Weights of a small contrastive audio-text model.
Model: text encoder norm rmsnorm, text encoder activation gelu.
Rows from block 2 of the audio encoder, named by matrix and row number. Rows with one number belong to one neuron. Each number is 128 + 32 x the weight over its row's rms, rounded and kept within 0 to 255. All counts start at 0. Numbers have three digits each. After the name is the row's rms in percent of the matrix's.
# gate: MLP gate (encoder.blocks.2.mlp.gate.weight, 768x256), inputs 0-127
# fc1: MLP up (encoder.blocks.2.mlp.fc1.weight, 768x256), inputs 0-127
# fc2: MLP down (encoder.blocks.2.mlp.fc2.weight, 256x768, transposed), outputs 0-127
gate.290 095:119130197125135125065143088135075114165147180110113130141054135188117119130100136163124051135104139122155142196090142155117154134094126104112090064153099096124116170130110148128200091148134127119159137116117135133174154098140103100152126123146113091176129115115101128135084150122090127135154146198144130122159069148131040141125200122201118131110163132115123131137228165164097175121165
fc1.290 096:166137091124173168188218128071144156105119115163107110128141169095134108171083115121152174118140170181197072154164157123089086100177104108074108132124157119113138157128111075063115143111135124106109088139102144110111137146167125079095107132095141122099128071085114201108128186153133073082178140126140181164081172152124126152153114122168117103116152136101116146132166116158131126172117
fc2.290 095:198117119143191142082107142195144138118107141101151121120148130124098073140146125154164085164082057107192160117120143097137164170129120117088181128079158150143177143131173101114090142089148121120124153116119055149182178121150083098135140120164143090107116153132118130109131150098131096090117181135140136088096099146107151117169155103127137126095147156149172136121169134195121112097160
gate.291 105:072131069098118092109120108098155183154131066089125108039146154152143125101110155112111149153129120088082179167120112185173089164103084178081138128159210102119154129097146140157173177157124110179171134119136136131139137137082113177114101113172111118179153100073150134101136108130161126175162165146097108167162138122121177086109148099161153119122059058146145119130110166168105140096115
fc1.291 112:102178061132149128187131097168146160128129079071101122110170094144129148109123139119152156111087109156115079118102137158080113162111072152138156122127118222051121112180118101086117144118112109107136074125120143115176059149079148119105049165186142111149131154119082088132135120162144144143153121097107091144124181143102061105127144137142092171112077105127134088133115158173163130021133
fc2.291 109:103173128090147158172125123164160121100173158116166137111109192082117112032112109057081116085068130157106157118145103122078075156158104137117142068160116109152151139125133105133108128199090122183199117130133153152152137108116133090073132136148123171134139132153144177166128102125092093149153084159096198115126059159116133091156158103093161167081103116145132136142129082168148089183180
gate.292 087:128118152118130223077159155088136119153151108137184096136116137152178161070077110125103087143137175136132146100124113186117153136104120122111152174138133184088122112167168112187170184114107166108142134127102162100120107156101131122110102161111105121131119135160101092111115110090141119122163180159176155130116115103098069137125184174122090141133086077141115161137126169110154069121155
fc1.292 090:138125091111085146152148113120144155106152119148127130100175134080131138140181141075159161148164164096095113084108167134120170143140155130127115137112144036161135103115105180153112152136139144142104143111173147115114125166133093122135117088130085122203130124171155090077113139110139070189152059122106086149152120104081129117164149070135127077105052097157074131160108090112149164126082
fc2.292 084:169108183175125195179189161123134173137124159152117138199108111108157179112075139192092095128066206136118042173121107077070136109099116131107148143112150172120171131144099175174135120083113143172142128215171138115159155119129108118081134148068119180098117108089160100151065117160086099197154118143127114153128160154140152145162156211174106138206171135106175164115141136142120103127141
gate.293 106:140133131104148099159108114084107123093100100135121102110093133163132130064175137101155117109102148116053158112150090196114141150101108104092186166117143177128080151119208098078124093126085115121186126123159161128149044152131102144108066072184106079147123165111152097105087100124101122115073127145113105097093103134122084151174135137117221140106112075108163110068075125106149122133152
fc1.293 107:150158215182145174162128134171085073105111134144145194162128113128110090109136157143148125188098110131136149076130149124083205117059119065141127184110069086102105075139089116164127145144160140065078156029150108099103145142110161150147225136084175144146108182164098129156138175129165148080120131125158138115116143093083147172159136156094136071151172086092169126161146130074105088143132
fc2.293 119:224090162169119109099142127142099112147085100161119181105135132155078092176130173184116143133137117115235103169142136136158161141087135109179089193082133107162081120126108115146132110109170142135175174185173161139160077218132175127162126104181127086049143101164172145102137164111132126133100124127135153107154176091119040152095175142107118137167138154119165122089170190109120132091148
gate.294 098:077201152158137173040155090099117086114202136148178156085111103133101156075109071104142125130146173156172088102103147153111113112105120170103132135187109163121129155168072147161087108152152133161170128109117157122141078105109149152141149132129159153172119146127105114130098143098182132138170141145184125145109130105170106095138115173161121043165118098145157113142115154132090170057133
fc1.294 109:068111143176095204110142056148137151113157162112141162139160134124197174066197149129160127153165159114157136165126140124119103179131165192112085202108100127156078122176118038175118091145138119141144190061131073112137118124076147087089148114089152112123087110129127109097128100116141157151172164108135156127048132100086125078136158177168170122119122118153069151131090120155137041134183
fc2.294 097:147109176145087114096138151113146094101132124104146129125118145117093145095149144132081126129101161107113125060103140139143090190151198163120163132010165129079130053154085132193115134124143042228132148131089217118119155132136107104156143141086172157086021178098098106089130114126064106133136135145098158125159142091105133127140100108125115119129090154095097121088109112123109106068135
gate.295 113:110182150062152106098091086062124113146197080170136142109098127136089134065140142128123117135133197129062140148127115207121135129104158185120150066169151115072096191112168115119213160121112149106210140115149153127181046194129208119140131075138122134144152134131126137110156136105141150099116125119115157112118126103093109115143113172117181144136089131125211085076118151129126080065103
fc1.295 094:184154146158095042135118084097129165136094107130168101104169173133127082118134146117139153138213132167136116143112088179090141116143102104124079109095123157174104132145152152090192162078174090129183214119172159120090160107123164118130162117131117120085126069164164199089164178111108094084110169137149139098129173097137128088156067123115120069131118157078145099094108137165092049116130
fc2.295 107:108112172104114143106088101121128179103125111184143098106093199155147113104107084168083143110074106133134169100129106151127126167059127155157152164106112123110116092117127133101082105135140160110076095118168120127100055145137130173134174099112122097069169079178100154124125144136124173114179120109095144152110132152145098136168164086032112109147086150089177075105134153130110137131063
gate.296 098:107136158103184113140164149067102111173175108148151117163127091115151136103153163137119145121104118118103107114128121134096115128112106127123123100107121090091123182129105101154145133132087169159106097077137093156108095168112186124157073152118144086198144126067200145093119052142140126097121135128097148132171138114110070146124091150162152155120069129096173107140152178129076100113189
fc1.296 099:076067111107089089116100107137077133104113087064127129137098073089116039133119148088061166097142143116137190078138142206129146105114165146106146151079163148024094177065128171100099161125106138126167110153108128181106117078139105148138118080126149127151112122178130079177181100059167137125127189107125153161112137133126175162131180097165070108150153188083129088120119129144183108093104
fc2.296 095:159106130135136125098161110118122083126085106113149147138126104106089144088164157147144105182069140135085054162165103151121097140107174124120116178156112094179148138115109100179163074164142088110157167106124109155116193157015104113150149107127142155174131211106166136087153113112113098101151162161135143139112079145150123093120137154133200081184141153122122137120115114162118118117150
gate.297 115:125131097174138093114137141138111127133131108105134168172105101126140167160142153124136115103136133130135133156137096132172094197121116121139136176129092078133053086109171179142155110157189094114138115112127186132160131160126163137131126092162156083143148126098128147121135147138089103196148077079193149140193165080124134162113104082142164133162123099141073093135180109133056111125154
fc1.297 104:167134119162187161111124162156088141141111104137069134190130139130112181125105113167094126097092111179130155141103141122109053076189192107168173124097089108154168106159128142088139179080092132048058108077048102094076160092146171091141118074147104131154110137147156137119108093108177116093195139090163132142179118145130158099063110036106120151156161114122072158147106167138081141099092
fc2.297 122:125109159127137098172103137120158164103122129093144158097149150076120152147142121155104066096114155150122097146096186194191115200121110066143101119146116128144120091113125128148109131133149119103137115134168156108078144172159116145093089125117115161055142125114113026167113148134111131147129075075117129131140128092164109179138120185090127167126076133050156141117119184111104160098193
gate.298 106:160169120104162160162129094140148094148124151158157120112088101128125157158133170107098113189187153170152174196109088148150162120162142110130199077143078129097143154114145091142167072135151169115131089157068066172117079147097111077129111041142142104131131059069113148079143096126123070130099113100107062138155071120081104113134119146170098089088130115096093086103154078177109184060111
fc1.298 100:161098049030127137089108076154176136142127147128178086132135138169084160157204137127188099147148118086167124154140126111184149152166111118196107116130153128133101133112101094136133130135193093139157143183191141172102131086130102110098119164164145069145120113095046142103117155100090164137094108119111145144124088169101155129119103150124115182116113096146122078132151103119163124097147
fc2.298 103:145157102159168105115111131120203152109103135099097110131118148114068154221157116112161089114143141125162121188142141164154123078116133100097093126132121085150156107153122094188070101126158074149122141192088073138070112140125149127168082064138170065091094119129119064153103152058138078144137088083091101090128107119089118137109103127150060130196190141126094099083165133127101125136132
gate.299 110:119073094098186087148139157063116105105081127197136184125112118109085119176146130162147144119082134113122132155156088154125121108095077085129130153133153106055125119113169168106111110141145111153137075147162173142111086156151128144160106105163118126111109098081124108098126126135109107090101153097136161104147133086079169199160117153130147090118154111108109084113124091128087082124110
fc1.299 110:161121113089111151147126081114167118128114098116132140148105096143124139071119164173159136168094126092142145178113096128093094172099138147086119146098105124202117105118149112081154142116125149109135099117135185114088109171130130131122097050140195116149140108099145136108092087141061112140136139086140075143160157108140151164164087134135090144092123082079111152166106165092161152160153
fc2.299 110:089132142086142173134127133187164180136195188183169095113194128099164169217138154106178105196120093149087138119138137114107121189100116112156101137134119178174138091088137151145110105126110109161153148118142081094077114155109079111117104080061101107073129100144144110141139142110074125152079138095130103115094086106137133109117044140112085126137089090119111140111114122072057184196119
gate.300 086:116141113101130116106156135130110100210180089124153122095071097136194099094138143113139124098153138157102157177131146166122103091128179182068166046151090135172106177132128151124165134134127193097120111132111094190164025176094171118086141110160145139178165106112149134099113077167124139150088088166096119121159073111127144123131135170145148176058107199160124163112155126137105126155142
fc1.300 088:140199119161076123146129096130146169158115073095153195134090053105120120114113177074117164164141097113076166104118116128096189167158137096103112140144119130033107113138143187134160105104116130112146122153152129159133160160190087091156105188171212126084079094091095109099163101156129113128173193123156163131119139178139045118143170080137136159110127139105177155085169119149160154091095
fc2.300 076:141094168091099075155093106118088126137104103157121099139102167093081085129193105186139174168105102159137121167123108114157072121196168092137119126132115107136154173146216090139150079157132171226128146165147184118096098091130187158118169114052178118132089128128120099097088123169155119090118131104145136122112125061145161126140056111162140137166146130150175148127125162159097109133113
gate.301 096:101182123132107095143120137121120119130154127117114170103075110142198137156190146107100156109126164144104111121186103185147086114135098101171128138162117164105118123119152107154147139132124094123122154138081137151122108185100119158198084077122135157165099131119135063098137122109140157151112086031080119102123097139142143143126115171167096162094053092091112051111090092120100117098156
fc1.301 103:170086095166157091126175138179111124126097124111101143174077116102117112179122115145120138109150117122132073138129175082136117115108124105148119183155183129176134069127125203071122126134175133114045102111139088120140117143138067130110118151165116106091117097116054117142146157161056103197054121183113134130140113089099087121117167115123116116114117100035091097122199059152103118080135
fc2.301 105:098120170163094111134139131115155143112125142197151110047175182130115100115121132179162126138135164155158182122116149164114114139090129125155116062149139195121119153128154091138099147136102110121200161128119236207143115140172125130203125144166141142174150084135137123100114146181118166151088148094174134105136184129202164209120115155116103127172129162158173153102144178120160076139108
gate.302 091:143082086132148106138191136108127113136072165135138111189071069147156157153117145131165134122135135146180102132132077120115133157158114163118134142112094114045092138087097150157143095134115132161133114084104140095086097131098115122172118103147101105137139123094076113136097156129116099139113136089146121134188119052089148139180115140188156069112158128126084062070156065158086118114137
fc1.302 098:170182183194119161147169106133078122126149155082131124180099115155072166140050112145149070202168157132132133188172146145127114142117136166108090117122114111150101103112115097171175165104156183083112097142122098092179079139089113187126186084091128109110151094087076093144161141107121131147131126164072100110089141090067108142121105152155171107175100115116100073148140088122127140146123
fc2.302 100:188166176126122139087159176121136094144132172092155138115125070093161105057105108087097163139114084168118062109148157172129134071060144143158166218066136099087148111072055120076128078085121134149173145200150197105197135165134156047112102166115122117011097123135126083172131109146171130132110109144168120143070145152117069168192103126164109122156128051094120121134129098083087137070117
gate.303 093:114181141121163094117120091142154120171136145144152101072104120090151105131202125163132105128159197129092095148107100185083118089162078089127107143217104170117139116144147130163162190133133124089130126182086188142119077120137139158145154130108177077150133172108085100111120120155169137111127078126111164116124092104147109156180108200115129130181142096137152078144139102129157169118121
fc1.303 085:124098128142151154137155157138128187153146121139132063145086109183114185171122144083155122101116133115121142136189120118095196130119151087147066120201128113176145100149129155139146125159120139128098152160190101097188183190119120115095124141158061097118142131097131144110154126150167129150144100155177206133103080085161072073121161120187179094113146108122102100128149141095115110156093
fc2.303 082:125119152143140149173094133121128129093181155154152150111123151092124100135070097170101158113148093190185142080129113161173094132104158085077144126083133160106104171157108093088121106087101141143138138142117161154095091106148183141185141148155139142180105086163212134141095167133065121131096152127120132113127183130097148135086129122129114110204103147110126077141147186161100062099128
gate.304 104:150128125126129169120154194086144157131080125114171129126100102105132118137147160211099113139121135095132131103112127124130099119140099145134115181114157109118107143152141128131114083139180099146102143098044107122106141149158143157151098093119185088185132132154159108031168086140145117139090213101105076133156142099127119158144137124136061128126092126083097150090146129086110131127113
fc1.304 097:198169099135103119124116166170153149121134086093154158100142128109137173055114149118133105119150141153180063143106163114164116173100108138087137119129133143159103114139096118141126131121200151088084058141148085160126104152170133156156172118137130096119085113152104111131138164132136078128101182088178176104164163098094131111157115159191107101098136094108106170133104142152153118123161
fc2.304 112:119129120082140103149142113179109175115090131132135102134158094087111153133162132138052057076151166121100075148097083125141069166133144137133150126102122177152102089100097153123096133146104176063110179117129139122100157135135129090147109132113129131092088147133149127125097103153135121124168127090039079188122087107119130112129137116100139089107115167056165120115144167116083117068125
gate.305 104:103109131141148175087186136116131145124171182111128182138084115099056153121133159124083127114106163134097154148138130122138147153114167084073162110127111123141180111131141153196182121166166121109121096157069124126164090175114105088114136088141111139205173131103085118104130130161115064128157116092151132130187102112081129133130142152165179123124159108144116063095118078069092129169167
fc1.305 114:128076142111157111107129138176095104096138174142065202216086086068126220138125128126108164118110106182115151151103069150160112107179163096136152159138097129148204083165143153165139139148112159118118149146125170087121136130178118115105096074115122126091125176115128124164073175101141156139113071088106166158141128128070103066113115110110160125142129088144089086120103162091129202157108
fc2.305 113:130147132131190153154089182095164143066136175153184134092105170134138115088143134174140131104124145148113104150129113084110091124101142072135141087121157171105146126044120124067116109123139127133142110158087121078104090169119118143164152139111130102099077132194209083155092142124086122112085092096202110157119099134131128168091082129156129139128128085079073100115129127113084138097112
gate.306 105:098130162119137079148128187116148154171148164122115180130115143166113097151119065108138096079105142103133191173094178153104093095102139161073141101136181106121148179088142106118107148094104128129121140085092119187146116086141125139127059166126135132183138079112150133140172139093143172108176175165188201101144055105140161107114113124161133171154126164138138154106163110109090129174148
fc1.306 104:124152142170096139111136115142110150108126094130102155158163105115077110134174118148127093137099106049101089120117116158110120119164070130109080084122085133110124109126152155099100104167108143153149121127123108158149123148129167098100081156130101167117112150164175161137145136182071131149116102147217070144126121160144143154163147099127133118094147130120168126124144081153092104126166
fc2.306 103:090115098099123121162147132151100110095101122185169110166145076149169079111089119136076180110150103147210173126109153120073101122126069148142157144134062198143095157082124104200184082140130156157128136103091081172119146105083115126135111131156192095118133116110144170060153097161114124120118121180141115114117116146120168126153138157134150075125106070117145120089132226152145077131164
gate.307 097:104140104181141184135155074116157167139146089131156145116116091157123104157155103069129067130109120169136120183096084161060142106153150155104079124140118140152096205146217133137106177086136091108152124134092109091175130129102171106154065170130154093158129144107129143047123093117149119133138141139107161112143140175134116196110119098141097175118058104111087118127150208110150122124218
fc1.307 093:132142106112150153118171125225105140088088101163099123087157154155128142142143137193190139191066157093130139128129121126163105078080141104113131193168159210150135156114156119105133156136108090114137176212139103146127164141141131122141110159203094138117105118113102140125144161148194159145141102168092188146115133116153078140133118163167131158089163107175155099182141132146183121177118
fc2.307 096:087123089150126140132096103115165087113140072097170065114105100120097112125152143107179124114150151196146095151091113150138098167091123098037128137144147144089131162157142094167133164077156124063068145103066121135133131119108183103095106110121146108175142136184120075112114149153148122124164136135173116145167146100185133135095132098148113122170131111153172105148116128127130104113176
gate.308 099:117191147134151118091137067110117106175153163140170137065127140087150109164094133125144092183151131084161117137137135182123177118108145136078130072167138118087087092110124152114208135097114188090123057117118119130160075120106118084130122105116110124169105068128128198140143092114153066150082120089127134124149086086127125101119078146162173146151065104169129062155121123132114117102092
fc1.308 097:130116094156102095107158170120084105116082108130143160092148167151145175086133135099178134116175143107114109132083138124187122111118103137170084170085146156159057032134107158115134097094133115145075152120175119143047145125108142120144096123071114130119094112111113072089117198144150108161075131135131085140093158109093175179185165089107144120145034110143110181085105080179149103124107
fc2.308 089:051099091092162150122168105073186088125132174123129130154117086110114126150117091132151082185178082186133136180210083130128172132136147099104133137095117140155177099171109119124180092095128152184183127183125144145109150083133166151133149140109137123183152162088092079190155126111099133153109137128188139138140131172110128166128089130181148135133121142186128194135135124117121185139152
gate.309 109:131212101154174150149154111135108211187171124118139123100172109169117128120074147114186142114102159156123111135102141126170081106136085138131167130185143173124158151156104103135203172097141125168108110171134115124170075171156136132121103119177134156122148136118051108098136073124164116123151167091135154133166099112083094132179140122165109087108142123102119139100147094174155102140168
fc1.309 112:146081137154162119136166150121111104089137096109088143117089136129127172146101095165122075102148149083168134152141095170122107164119141053142146102136140182136191128120160113173123102135139142115142125141094118068108123100151132124137144074180126166099105106071174110151151145112142137231099078164092137152163201116074094136023120174093152144149082129116130086066177096119087160115101
fc2.309 108:110092134077148118084146119065135101159159141161145095113142069130077090182110119124070116112124186128089153158167087133137129125117189138084121154149103115141112117142113121117068097165094132142147125190181174150151146121151193087107182207143090163142130108070163185043082195168172212141153107140130135144093118147056082147152128118165188174103201170111109098148128152138139112139148
gate.310 092:099105155100208179143154182073132162094138089178129165117121103138146204148134132140113084062100158124116149142112077145126137142151126110088123183158109149082141187099152098144157170122117100131167203116124146093143094137159103132172115141107123137175136180059113119099172131141140182144147126100120150139144062143113118100176073112074130102171122115143086122116141119123126105197090
fc1.310 100:109131094109135085097148145150074111143132130124130134130059128165129133126034086057178112134107115123161183148144153110117190138127155125116070047165152135092111142084132154126087144158152141100158117111133059145113115150142126098136098126137102111161145119114133092099130113142131166082075072079138124097078104122113131066169181150177110109105126099193114139121164109127088132124111
fc2.310 102:109141147107087159131193148079106137075107136067104103101140109121157137126091142175085139134144116165127129057153157141136125177078132125148157150119144060113166134105106122141116165138125100110120138101109229093104104100060126166157090078123133127165105179168099102141122140170128080164159118120114155100130141164115108135083154068078095100178124168124143153173118161175127167161104
gate.311 080:136117190129140102121148079089093104137168111129142155127153144136104110150145133163114161112211137106136134090150119119118115105071105172073110117190155095095046140110191149199144146144151150161119141181135094097155131101109135116063114149126092125160179112131150139123157137165094147168142131095210195082097104100142132146108135132127146112159094145154148133135144115124121028126089
fc1.311 084:102134143127174122159154186097117080167110123143136114058122136072125117171115165148099133179153117167201152129157089135237209096090101139141093096142127135165163099114079106075145058138179163153133101188108130172119106099174149082099147191111103143102152094101153198149135100171086141099105151136083152146155141137160157128165077101136151170099138153105197111145170137136157126115105
fc2.311 082:067129119157117129097065154186114085161133110142091120147170071067100104115147078082137129085068125134139087133150147169081142132089133137117154131113132194128147134148143157124108112102117138103104124059108127125097094128093115193073153176161124142119170117129125163115086080111136114091126130161105100115106162091103170125096139073119096088180127129074074136085175119116100121086140
gate.312 105:127102126135135135098145063147070120181126134123119128092100124078116145127150144131115093141180161146143179170142158163093094152124132149099156148152144093147176150143130140183147130136172130136096109112072091141096088152111182142090078098146168055180143131104104156106150109132177128146175158149131112143130108104144116125093165095141121122179146130142112128069133155021106195146153
fc1.312 097:176130166129115155138092100167160137111125195102053157151134136126118137133197150138065158093178107139222110131177104147149115159145143107174127177111154165186196116133113099127108110112146117083149135099113144075103141088154155099101114088118167107107126098114142149155148170105074132169179087142113108096146102124086129119075149052114113075131129123126144167129124119058072120109101
fc2.312 096:121120129180129121115143151100153108106112177146185152101113153147130103098088083133132110069090136144122141049131141054148091151078167148148112152116096123138116086103119142118121153125158182192144108099117140140087162151129115122178159166169139107142109111205090174090119153132096142142072122150131127177124129052144104188108139144133118137176108098110110094120178157139077116093168
gate.313 092:030112113119114079103152068122159052122098127135131222129062167162175116142100136130114156072098116086177157158098121158169092149156110139116140107119115089099141099111131089140111058113127140112160103098124095108154111119155113123140154134132106148120148059176162132091142182144099131131110136092193071084172120117176172153148109123189097108131107110169108146094181132090133127099127
fc1.313 106:117134139109153144136109140140060086111159140122155155112169131105107136115133144117093094164092127119103177184141154154143140135095140160135098135130134096140153176153225164074133206118132136099106111142099121184192108142230177109155088120119065141179143138109153153133142123185115099070088182099169102082129147096143160156125096131158103180141123074162133134129104187102190114163140
fc2.313 111:147162176130177096116100139199125138114159147178139131166132098123164124103105156113086094142162114080126183086047074135136090109124094096113095134136103147127111181121117189090113179142109177127101114117113121082079182127081103087101090124095158203135116163154101159078146125153163169111105073160174168141118106172178118113082137126177174145180116030123124087145102125121096118102089
gate.314 101:132169128138162120138083146107094100089145113106144155144087074139185160124097148071166105118101150121200188214095051141100145156172125138072098174128139132107117149066124168084123097148165185115183128155123142091091098111127129085157124102117144096157126116141132119145100051121163074098132154175097109128099092107138155108123183133150116110141172155172122070117126162102142090166093
fc1.314 100:158065160104101073083148181059178159114128160140129132120110131167168154136094132178125086128154181091121097078175197112133151170108110111104111130127119099132127110163149152142128214128112140123145070141130162135094150096146133137210106112145162113136141130125130138109139160124128133060084101105095155077197097112152123163134110149087125159132153098123147121142138137117095077120099
fc2.314 095:086128149165093095128097146074167137121120126095072126111134095181126090137143133181188180129173131117087138083139109153143172164158154115109140080178125139117151113100131105172133082137203145068133130085138129100089125116125126121093181167146107147163091117071124126112104142149079146081166157133164130096136123121093120120081120191152141137084175165140162130121100144194184126120129
gate.315 095:092080091152173119134073137138164140089171163154126160142084125110122121146123112130131117047172133129140203109133102112123115144128137122135127189151100178130127109151154164172094129063158105097114123103147158075057066157200170122158103072162143126109062072127093118071152153083090149173131122111148144109104138080094071159107138115089189134193162076187063110092155084092085167084096
fc1.315 101:081150146122021095161105093111072112073132158111064094076115104161137060103162150153075144128115129137128131100130156135135053154142084104105124139131160212134141173110132140142097187107128148140183130101108142133148080092150145172163129095097160113171086155126127143157126138090127170118123122097117167095139147131106117151143101178060123147114146121075156178056107145168136145102102
fc2.315 102:166099116139145100096130077124106148198080155066125139099100113202095147128128146136122115171177169106132094130087111123136141104156130094154098107143134058131130125111092124087148094076131162095124161099134096136174174099103144043075179062148079123132063106140111159102147125094177122063156158148137189136172151135091112112126189177119148154074159148156136152128158051112128121150071
gate.316 100:120103141110129123107111088149154065143138121115127150133060142141111156084129175170130136112048175148122118162144098137131095175096080111132167168152127170095131122141148143104161127082114099129167088152125168075132147152180125142216099105132153103180088136059080156113105131108154116172082086083105104109119162112145115132135147131112053158159075076109104108157175128094133106109143
fc1.316 100:145093044083064112169112166096060115128058072080127160097116083199165137078105123164136133107163098091120186104155193104167056105115125199106094133110148136079127138089158149099104118151128132138104104182143139110144147159164163170150079069122086166140172111139186122104185115139147103114174104144149198130132181168076177155107138121104114129121150145085123105141118176120124102129082
fc2.316 102:112138138133105131121120079127130153175139210133115135091148132111168144145139132143087120129169088094099049097071141140170100190150153139129125129174139097149166095148120105106148145100152169191094127073158183123107094152067064102139103111101115095096114119121147111112092183115057095102133161138146078124078145077161114144112148117059101138091110117147148157127150107156125158206144
gate.317 096:115144152162195144163154105158123120163199154193134118198084078119117131148131120148146076160125153125088099134087121090140110219104132105148123164130170073062126132149128134190093096132105086169138156124114123127134082066139177122148093102162143129113163124092128168137095083141164125112112106147086139170154154128094133168122117169152086089172100123120114126133173117139116121162174
fc1.317 086:139147156116107173163144166101136172187118139172127152049070081090074183160103077129095119125071168088098162109110136143180178159116166104111075092156115110120133088148074167148118132098189173128144137157144150160115114113102141080145128110131099100098182083155071062107138163146194185098169149135113092149121096124095122158137203152154196167110140132112154104166084101105140153158135
fc2.317 080:126159126088142128124145111146161106107096167122151101190177147114137106119160138141079102118125062137101070164157095167143069157109151121123163157100156126161086140129108087156150173129108137097061116083131063083136143093078096124055153158107125172046077132156111162128137150132096107109119147152151190111136103117176057097054129103169147079129097110127089108069098173132073121131097
gate.318 086:127150167149144113153144142104084120113153152174162144177133126112153121134070139115117091085113111123100122169077128182126131148150088167085094117117083148057105173118127048209168131155141130124147090112127098126161077151102125112144134119061138144108112120056099119129116083138105071169090139098135129118198080091111102107171152172142178190154138108128184040079161125150111117132165
fc1.318 087:123116073116113140119126130153105158114114137051144164112142158125114091076102090131113095204082148159151157160094143100137141098087155109128150172159132127120127184117132122151121131121144131138182084092058163165156121071115081161133148192133168110150131111163136103179163161135135168154140128118080067105154059134116116101117178109179123140128109162108132162148102113065127105116091
fc2.318 080:115147133144144114179105120207182170078156147183111197095065164106122108152130175159134106164149121143121127120153116147145079078118013105113122099100112114152133167123096162091141089195087131089093154111080104104165116093114107098130109165165106134117100154121075135041105141159152122077152094153133098130150071135094136158132144094140145040125119149123127102147159162068126112147106
gate.319 096:118130176177133139070152092157160111104104146189159124117119136121146073158145115059123179134110143129076096063070156119118130137113105140145106127170155184126073121144153111140153105096136152122095177096093092102110091113134119118089120167129114115129117147176125191122128142138109148103119096139146111134114119144142122088144115116104155093099094191161174135089151116138062123069203
fc1.319 104:093149087077101145182187171168095148169137067134157119163118119127194149105097129105066154161084160139168185123123147124129168109137161155158184147142127128093169153040114138058152117095107163088147125115137061122123160172128072119138139096112110132111121092136159082179188059065147106149108113069108119150107126169155210103163156156157118134099103109105074125144082107121107087096042
fc2.319 104:093082060139136161174134119078151126127082110156084102155139093175093099104142131197120172087142142126166079106097077107127105153121150075091152138113144090148145120133114117190145068168186121084151070178053054083109120132098179153084153140127180106130113121067175130070107123112133114111131160136101141132107102086146142115085102146107152129044130135133108144168087160139125114079124
gate.320 094:154121139101145117112166160101124147187191098100133164081097180092109181097096154100127107151104169197102118096157136147110123122098140135149135161158109162158131078124103204133204170124105132179179165122160115115138077179185110157116125068142149126157135085099127102104132092115205118151169136136179132178087151117090093140165100189109131101188080092127103113110101101112128148147131
fc1.320 101:115128109140195133105144127165119124122160157184156166146150114079108114141154091113094156145148082091165155143087222102092141113177162159112127044148162100100092133155196156087133076096114114164167142114121124162158109108126168129149085140137147098134136106169087191183114116098075133078088100048154121097144093167064125136146145149161168132062166134082164137100133083164100122129131
fc2.320 091:122150136132162094087135117110157143089161150146117105077182109105114127205146137116186128140148166134217153155141189194148150174113152123126125129123133111154125109127113113132066099148177094021142123124104114115103164124148126158143116140122083117086137162128156167099147192088106134164110172102128173078160165135185137172112046155114171125116137198065145106109162057116112118071125
gate.321 103:095200198119192124171195106155117137176184158142128140124117139111091098145127100136150157143101136117099145102102172201126118099123106137055114071187175087133120087164138137125125116144152110109137087140035114183188107054169098068126111103103171133168153101128101149101139196132124139127124103096194106106140100131097104158112088152149109119094222143124168155135172114115107147137136
fc1.321 101:136140188155151115126112190069158135162160143114131167122125131130123141125111129131088184106195123118158148167121094190093188105137155112134142067161139108061223154097106119142133121132100194092152072107091138147162144130101086128117119173130102121120113110131128145122108126096125158118149137165147128182099106103115121120057091110106132139133127124082146096097148139061123093168157
fc2.321 096:166132131120076104106123084141117151072158129094159114117082175094195070120138153146088158135109148059130166113129131118173108147102124187137156111087200105097120163181088148117125157121170105103127110175113126125097137138144136094155100115102147084160155129104142125145054122153122095118067074071113075071158156096144122125123128109130084072048148170160115117116094136098100137061132
gate.322 092:123077142113154092132132131135142126134043201151142097128138086167107092145151120159155167176130111126092180191164133069131076148084127122137126123157116129160085127199046130187193087045135185155109101109136140145123094130154132142131132103116153105159116082168092101117084141126162154114078190141146126124146093089097117161161132087139105089180099139082133148111128136086151158137143
fc1.322 087:113173129128140137111132146132117171089120159124090114160155144122126140117097091075169087116179137155207147124140157164163170104109155116058192102121104167080106161111186124116122109108143154131165126121116091090102121197148153164123134192117107092135094112098092194080092130119111158088098130103159118123150129121140124107128092159180124134090113118169159098110175092091135164147100
fc2.322 091:132135086131123159097162082176089121117138174173160157149090112082133107099094146110191051179176118104102102096010100082160145109196121126115113167106134128146120141107084129092144087118112157158112142123146167115104153146138139139129149126152115115170121178112108127092164149163147146133086112081165127126066079096084101098115148096155162133146118170150139111174151152083157147142149
gate.323 099:112133162115071135143079110122132155118119155223150147125135108160255109099167101118127074133114201111128143179082119163148080142140096163129141150144106154156096151077074109145139094184127094138178162108069124116102118189180182132168103102075107136157136155080148134098129093149115101085140158073120149134113124134110183151146126142101158200085135155159141149120109120161087145121150
fc1.323 098:107116104193096103118137168109064142131093128066134132103153192145132108120136078126160136079117150132191128176095150089154096118101083146116068114126138103134089127093036188090141105141120131132125112103110118159068157117076187164106104167198104132117133073144104120120135146104126169198121153181120110152138166113159141149137156130165158113138069171150102091111155109126107169142143
fc2.323 087:141108115112101172090173112109132136140184116139138159102135136160134173130131107067120149151098145160173163050169172139097175068137210170158113132133085085131160087162107162125091142124111135102135149119155123127164066132151106124182131083122131151179191113112131150096118111140197193158134159079114192141120131128140067126158087104135142132105114112162099181169131166182139152079117
gate.324 103:110138150154141135097141128121206092117077181167145201122127103141183131137032074135155108175201138130099137130094112185116146125168120113168157121136110147063085115111115115125130112132121164112167094151122140066090113032166107122109085119069147124108130108147088125097144155111160152090124155119123132111135124098094116111158089149107108092169070132134117119084152136107160113079127
fc1.324 114:112109101125113121140132103161089107087149054133067149170141129161203089159111110174148103171168126138171130191106163135120127159184136212141097148118148141068179143166172119119127182144133048110156124153113140095178147072151156122220093103156196137155166083090103135103139086132115102090168124119103162156143174171112137098090135134137132156138106108101115140186174171168099144122094
fc2.324 112:183123190135173106151083109162125122130087132154133109117146109174105185109176111092124058140110175068103131114101107119136115066168159149144086165166144140139173138136157183131045110096159145114173144111201116172097084091144126137145157112143115113111122168161143205128146170109136149145113178105111132150077101133109148162159118149169146064070138173109152151053187118141107148109121